From a checkpoint of a small image classifier.
Model: 6.65M parameters, 48-pixel images, arch preact_resnet, norm batchnorm, activation relu6, depths [2, 5, 5], widths [80, 128, 240].
Rows from block 9, named by matrix and row number. Rows with one number belong to one channel. Each number is 128 + 24 x the weight over its row's rms, rounded and kept within 0 to 255. All counts start at 0. Numbers have three digits each. After the name is the row's rms in percent of the matrix's.
# convs0: first 3x3 conv (model.blocks.9.convs.0.weight, 240x240x3x3), inputs 154-160, a 3x3 kernel for each
# convs1: second 3x3 conv (model.blocks.9.convs.1.weight, 240x240x3x3, transposed), outputs 154-160, a 3x3 kernel for each
convs0.188 094:105150129121090124111140123095101129135124127144140146136117119136137129143116147115152143155147155150136156139150085150104090089131123138129129146114092113151136168146093141119140149083131
convs1.188 095:143082114134106116108097118110104130164121154147162099138147147133171135153088129121122144156138107109145125142146116130149104079148130132102141135127128136095137158166114148128080138114106
convs0.189 095:120131135149126102131132152144124079124141076114140162140159136134149126118142124118112131127120151143195148125154150159134115174115105116144116121150136124165110134118134157121111131154075
convs1.189 097:132146111153137151143152140125142143118111152099161158132148124157170130127146167158150178112130120117125140137149079168142113123086149129109084090094123110148112161139141091135099096110133
convs0.190 100:105138161114115116136148127112118107151098130147154120130083121124098137175121142166120113091104155099081137121112122102110134133129098139122135080107116135133065099135128129104110086110133
convs1.190 102:167095128063160122135087107106135125133145121129090128151092108132125145144111173168126155160109119117152133096111097111145153105152144126130140140127111130094119130133136138096124094142075
convs0.191 091:081099147130117121131101125176196135114138130139121114118148140108142123129133118157154146131148145112107124086095129133171095107119140107088109157178121143168111155132125136178167152118081
convs1.191 094:134166147156097122081116134110180118132145132124090107118126129157150100172128131122137145117089127124121128127129142102118115108133131104098105171088107115201141108135096131155093150129126
convs0.192 100:144126201115189155134108137118124123121110136115140133119177140142130101064145134152119114156100114115122089109110145122138154123130140104092139096136139113150130150081128131137140123115099
convs1.192 106:168141147126137113158113135111094148135127108113127153126140155128143098137090149125087111114158137108132136157100131143120140094108141150124135123181157126159116124135098155065128151133139
convs0.193 089:143132120114137107150124161126081144102128124123131110111136131097177141095131133136131100118108115105101142131083104065131122130106100119144168115116136109110120136121153152140151160148204
convs1.193 083:167132148142176105120146157145158150124110129119118089141126152092099119127123141100107094125127084091112138119124111109119143140137126148126119159183154131108189110156124162139117172130148
convs0.194 095:082132126130113101147134103161106090144106122152122120137109118166118125118125092125174167114124128143116129115131139160131103122134165138107134148139107154149100111117084133141109146099146
convs1.194 093:125159130119158103147128155131134112116106131137123153140132126139149124132102123128123109104114103151136144109129154120173102150106121111129129112136141127118141115122122098094131123111161
convs0.195 099:149112165134103110115127103156121095160195149113182132130122144153088118150095142100124127143151152157159124157171110163156130175132128126120086131134119126090164103141125104178107124133109
convs1.195 100:117137133067157079153078145093100144096123142183166164134130136128106151123158130142140129157137112109107148162137168086082170123168118141175127130123147141090162127113175132137106133137122
convs0.196 093:081122121130115138126153082122077125132130131081107128116143127118102110134095137152119194145088162122147151090157098134123148145077119092121145137100129111120148120090093133104125121173131
convs1.196 094:089155119138118128170124175104136109123129131118129089138106108130121123113127180121127132099165119120156130131109104093113150178106092136153140133095091128142122143126116120119118167107096
convs0.197 098:119150141136134147098131103116086100081121086131148113167107114126097103146106139124163147125106083128142110136116181114094146145128134127108121089141105140117138113118172129139128115156140
convs1.197 095:123112139165133156135136127130119123150126150132123103104103148166171148171110093121113118129151126135146194122085095180134134162106115093154112152095108167110138095120110129099118173152109
convs0.198 111:128128150103091153128139127087130090138177181153113111129131138142110121124115115125138120127108089101133121102151126141129183132129100114161161109160136119124116090165166131094132073142138
convs1.198 097:120100122163099153160137099145135108124129169124180156175098094109122153141108103137062109172101114121141143140147131103142081120119160124113146167113148102132134190146148119137182100142144
convs0.199 103:116136147151092124130099154131146096115159127122157164142113146141130091144083115123138122154136124136088131136110110117118131154109112119162107155097103189150126151144087128111112119121143
convs1.199 101:139117105137136141099095142147117070107125126156107156134142176082163143131117136138131124098148136138130104106134174105139153114114106122130090127123114124146125147144117130120115141117153
convs0.200 105:132149141120155129153124146095149142095143152120141143137164104145075088102094171140182130187102125106099100115122098120108097119116106112127124091154126145114133109151101115116086076124143
convs1.200 102:156119126102128139129104102155118127139100102127126180089141144117103163159124123146141095130130187119081099101174136137137139129115103137139092139139168139137160115135126149113105109125118
convs0.201 103:129098124134106121107117104093130109132113132133172146121118155141103124122178126112107133088124152115118152141159159122127108146120135136097111140164122128140141141135173117139109107131084
convs1.201 100:140114117116123145147103124091105104105122158076096087059120130153137140110127155052112131098113083107120134127135087137124145105134140095165140172123106109120121124129159095182124104117134
convs0.202 096:141158151128127151147148103103142127117134177152144095125117142183103129155144160142124084112120194146147106138137141107137119130111103121149148127135131135066126105098115132150094122084117
convs1.202 099:115081144124142146142106081109101102119113120141144167126096105123152161126152122131135151099165104129136120145117123128117105100126150124065135085162118161090156137145105117100190129143145
convs0.203 103:164087123149099065146111149155114096115117089142137127139128122138152152144118121123129115162115131166120129148096136131127148127154130139136181148088144124086123147135095101088119171126118
convs1.203 098:130171129139118119126143123131140113142164109126102093109137123148142112140108133127128122148134145125090152123120144135120128102122097156113120098161125085124106141118156162126138133096144
convs0.204 100:100111109145093114136116123099127134147119097106112124123140132129144127135123095129111150141153120143138169126154132113143117146153125113100130133139096116108127163127132127160144110099109
convs1.204 093:100163096149081130104147116135144140131103137108116107135141138118152108119176120107156190128112089169122122142124150137120114146154164136059133089157126113121140126147167161119109140154132
convs0.205 098:143092118118080098147067121088141100126142149137159102149126129138114095108121123145128098129121119160122153134119135109115119090158128086067149161115150134101117118142123165130080093151149
convs1.205 100:122132129101125111171129092092150158101160140145146152172107142135124146143170137123116109135148134127132103120114150116146115077105133121147166136117132136124138112101136125143112102139119
convs0.206 098:108155114128122113121117128160148155114121139123114136122147131147158139126137151153119114129153173131134101108130148140130098112142078124108123202121181142154135112125173120120123124086128
convs1.206 102:152129136121133144141104123150145175072144113126134172127173147093156142128088133144129130112127117129105111135106133162159089139146127167096134138146131111170116109172122138096113137132135
convs0.207 094:124171173092122119109123078125091119148114108149128129132142163110088158101079153127128118116123141134102091135101129104116111123107091108149148081052109132097080134114106076161075113145151
convs1.207 096:120147100137102117149120119117130160125152123137122152104094091101129140137116140156169123104115117130063140109144149123120143109135118166094156136129083127117118136140138145082139138154119
convs0.208 118:124155124108141097114141149140144088129093153104133156138117137097144150104152100126123118108097171107129148134103115129152097116153122111121155121114087138136122087160126124111102123109136
convs1.208 105:098143129122126115118118117123151150146140132133090116137135145115168159136141090107131149130109161123132135164123137123164168128143187134147145115108090112141174121130134135171131135096121
convs0.209 092:137175082097152139157116141092127161129140133082104135132142146122122105121080088099090158087132149153131156105136090098184156092130145134138117114117115115110138107125121099118120180126113
convs1.209 096:110128157135141148156158116138131120153127163104100137089093103078089105128124150086153147143088066099102107109099151073114189141143158169112116109107132102155127119129116104097078120119109
convs0.210 099:152158113166095162137093113124138115105075106105119105135145144091147129106149126104102160141123129175114063125181082104069117112101170117080119132100140121144134145106137149101138131108088
convs1.210 100:124165132089150125109140192110137143135113116124089147143134131125148116084142121142144144131133087123125154147128099140155173164125095130154175129152159150114108134103110148154151156154117
convs0.211 101:135126085102113134119128145142148147147128130140141128136144148120094100137158100180130078159137142074107135119171121115128128114124158091106154126139131153124121115113101075117133102126147
convs1.211 103:130143155080123092142100137150158101120153161101148127170100166106112124091152120136114139118090144131122123125129130105118106148063158126135107138114140143191156148125152124125149112122129
convs0.212 114:160146125156075106101146107121119111178117164110113098091180154138173094116107120154114079138091088149207189161099170095134122167150107129144122133149134134133135140175099113151119102098131
convs1.212 113:141142126100154144131187121129119140133126096127107105160194206163090108160103116134116140127190189109107151144111109129113118110156128110122128134125111141120162146097116145120105166108128
convs0.213 094:118174129095137128112097127143104121109135146137137158172128174167116124116107103138127146150132145136111133132152081096180099122133138109124141096132130139125148153151118141197143136127141
convs1.213 090:127137155106118190136137165119094123125102114128117160139159118092134110106101120117129148117097159128153132118105118138138137147138144121148128149120103119179119128127143133131151096123135
convs0.214 098:110112103139122120100148134098132109109134163144119107141126101102147127142147122127184133107145103146107147084139139116110108105111130103121103104072146130142167132127135100096131113133098
convs1.214 093:194132108135131126112178091125095107127101115162136135108072115107119156099120103092110148129096109122127159130151107158148127115124128161109088089124111141133107120122146128068140127125138
convs0.215 094:093134091146156147143131148110122131082084142135146148139151151134138174091107104135141107147155122151150133134156124137108147110130100133111150069148124122152118118119097123169105120086152
convs1.215 099:099140137095129173162158123111113128120100130141122175132106171134116133125098130135109121140116124108103142117111097113145132139071117150144148157173133120136130126124161116095122115138135
convs0.216 101:115112084126123105132140099170166104132167143107095138129104114114146096117116140138137134115122159104080152112099103093098148116083190140134086106121137155131119156119125101161105113124131
convs1.216 105:164124130124137136136110143156132146129150128075125122091153129102110060158103145099141122110097132126135158109117136138137106099097128106112075113102181135152126143104150119125135078131120
convs0.217 100:101123150096126114146135163084099128144163112132119119121132161134107146124119120130162149118068140151115137144171102106163141135134151127093142099087136159146121121111178142152121128113141
convs1.217 098:116152110124126187145147168112120175132107129108130135156137141112112106127144109137131103115142128100132140136132133076128154097111138170139108151130157120181108122127068138160118128122100
convs0.218 089:119120140101115125133077104138084098130126111114129143146110148159105121136146133151127112146129094144094099143081111094092127100117110126094101131150123113129153108147123132133113149153129
convs1.218 089:093173116101138123106148093117113151132147132155120134145132123158181145143136140112145097133125103107098114119128146118136145128093117161148089134147123148145116154120124159143114137131156
convs0.219 096:125146148125105135104142127137164150147111087151147120129158138132141103107125131110170136125113130145118092132141132116140131140111143153092157118114079107137103152131137084113096109116114
convs1.219 100:132152143114079110128174088157157109146150171083088102189115117054139134119073149133067151123141117146103144104154177129144141157101103093157135138117168120115144131122154129149120125158144
convs0.220 096:121095153154173130161125112112095119133137156110116120131091145119103090105137147110099098108123146160152084140155126102098123140155159126143151104077120128131125102106077111156157139130097
convs1.220 100:117129166123095146114140139118141158142119155158104130100161149135163148123139109144148152122141155119138118131112123090109113151116110117094130128136095148113138152122138129130154092084149
convs0.221 094:121153141128065132137141077127093160113134152131099115129150092144125124150136157117167122138110139149176151092150081130145145080123116148158112168137127115113113133128139135125088120151104
convs1.221 097:156065122147140084111142148128146139175154148077136137149086101139153117116118140140141110108112149145144072158116161112125167143086091133135155116141140186108121165138126142133121155144126
convs0.222 105:160147121147146092137079130112070128071135097141120121139130142106097136136145091163135118136143121136146139114127139138123118078101150122126122187108091136149156095129112131169137135171091
convs1.222 105:148136141157172135134199120118137134123161137176085124113128095116154108140135138168119132089093135104140132108141159176129122140168111144129143143153097092137114110115141152111144126154113
convs0.223 095:117105139163127142132109150106156090126125160096096158125122117096186154090140150109115185126158094123162113100100171139101146130108121165107133113126094102120125142122167124159104120141123
convs1.223 092:154119103132142135146144136141149105137099136117160141132097201145147150142136160132119111091116135122076158107132094095124158128101091104135139132118149120124101139131126126168145107167154
convs0.224 099:127120183120135183104154098161129136162142180136142125119135136128132126165127099130134129152147176140129070147111130111105157110113083146115107120131158162179161141144138128128143102106120
convs1.224 098:124118139160110105112140124074081127093137128205178142146128099115121147117111124120142132154151155130142133199126127138134112147170100083121105098081117120185120162134108100120111117125113
convs0.225 100:116124100102133100121116131128157116095170148116112145160134120155138103125146135152117156124127131106131111154111152154140137144188136148134140150163206130146124131103090117154155121166122
convs1.225 103:111119088134133132101118139115153137112109108101105161134092080148167105086159105120135096117174138151166137104102155129124094110123112161111111108143168099099140113152143160108122119120113
convs0.226 103:178141085129158114122139092157086113126118120138130140103150143120129120140114116098113088088114102110113128121144136167099139111172119086099142120134109141147143128119133111098125132095108
convs1.226 098:127085140149099152091097112144115117116133134146138095153104184147146114112126115119113123100124115142118115144123149106141138141157128152137111162150104124144106148159118199132135137132097
convs0.227 104:126122141119107139144154073142122139163127132161135167127108114176169136085094121151129118146118147142176122157178155134177105125123134141151142142111114124151130182153130145095135110155101
convs1.227 104:084168159106103145163126112128153137152114132131120117156152109156151101125121113139119193157162123103154121147116097200119095149108127160125141148120145147105084097106130132170124103120133
convs0.228 111:114143094134113121142151163116125139106115130132123089163129162166147134100123083143155138137155145134110150135109168122129142147135106142158151091081105134145114117118110098120120152115175
convs1.228 116:123117171086151093178111176138119145161113135136180119147165148140096100152162139099111176142153116163144175110126126124157132143161136056110126128134110122113103154139115136125149117125135
convs0.229 103:138120180161178120123131111086121077157107093146117136108171126123148080123134129119146064145120160107098119129143124099138134163095161143127117159130132116165114149123143131200110135123046
convs1.229 099:120115124106118141121152121128120124122131110144174119179134123185097114160112140112169138127123124133120165125123129142122194147140167116125115133056112123132092115110106135123139131114119
convs0.230 092:070122156130100144109151140161087109122102129145150137158101126172092123190153090109158154125117120114127112070175122143103102152124114138112102136116117163150161116119148151121113128131099
convs1.230 092:101137105087125118134135130130101139114103104126123173127111103138151106115153105114110127110114100133131152131128110132143119115122129123140112131109153147117131109173131113166155092183134
convs0.231 096:094079141110105126149167083129120158148170156110114082112119128141122112159117104129121125148141123141145137077120118094106174121110085147128170116161106127163138137115142113117127152173136
convs1.231 100:187125133116111131109134101082106111139173135135113099156139111123112102136151120125174118145113118121112156116118132129152112126146167104118113125123158130122126104070159167101143143130123
convs0.232 103:140141101111135098111073112124126123094128111117122135104113139126108189167125139120121152132126152142146143111103139149148125135152149129114196125102105093131119126128156115144121100120110
convs1.232 093:118108139129123125093113128147134130124152125121119119121116095096140196146143148186090098161069107148166140113124125161137102141149102197125154146158148068146132155127116115154162146140103
convs0.233 093:090078141111110115121143145128161133145157150154150157136113145098113143133152129159105142132159165125110102110095120126144143134146168145122119103131126122104099144138096101122143143150125
convs1.233 090:106117106106079181144134114148113127124127100123126147115097127103119136123141129158153123124098147146131137117087146127116108160120104100143153190128139106203158126146140134136140133133134
convs0.234 103:086136129123137123124152124141092118141149094096099118146118114156092118115083129130103122137116127083147161121135140155129129144152113114101106143086143102132117117097117113107125140111165
convs1.234 103:140163095111093149135100133126136141151159142132156123120086110116122149153118140152141091134138126131094140122157154142155137093165151122135144128149104135147175140111136151145138163121132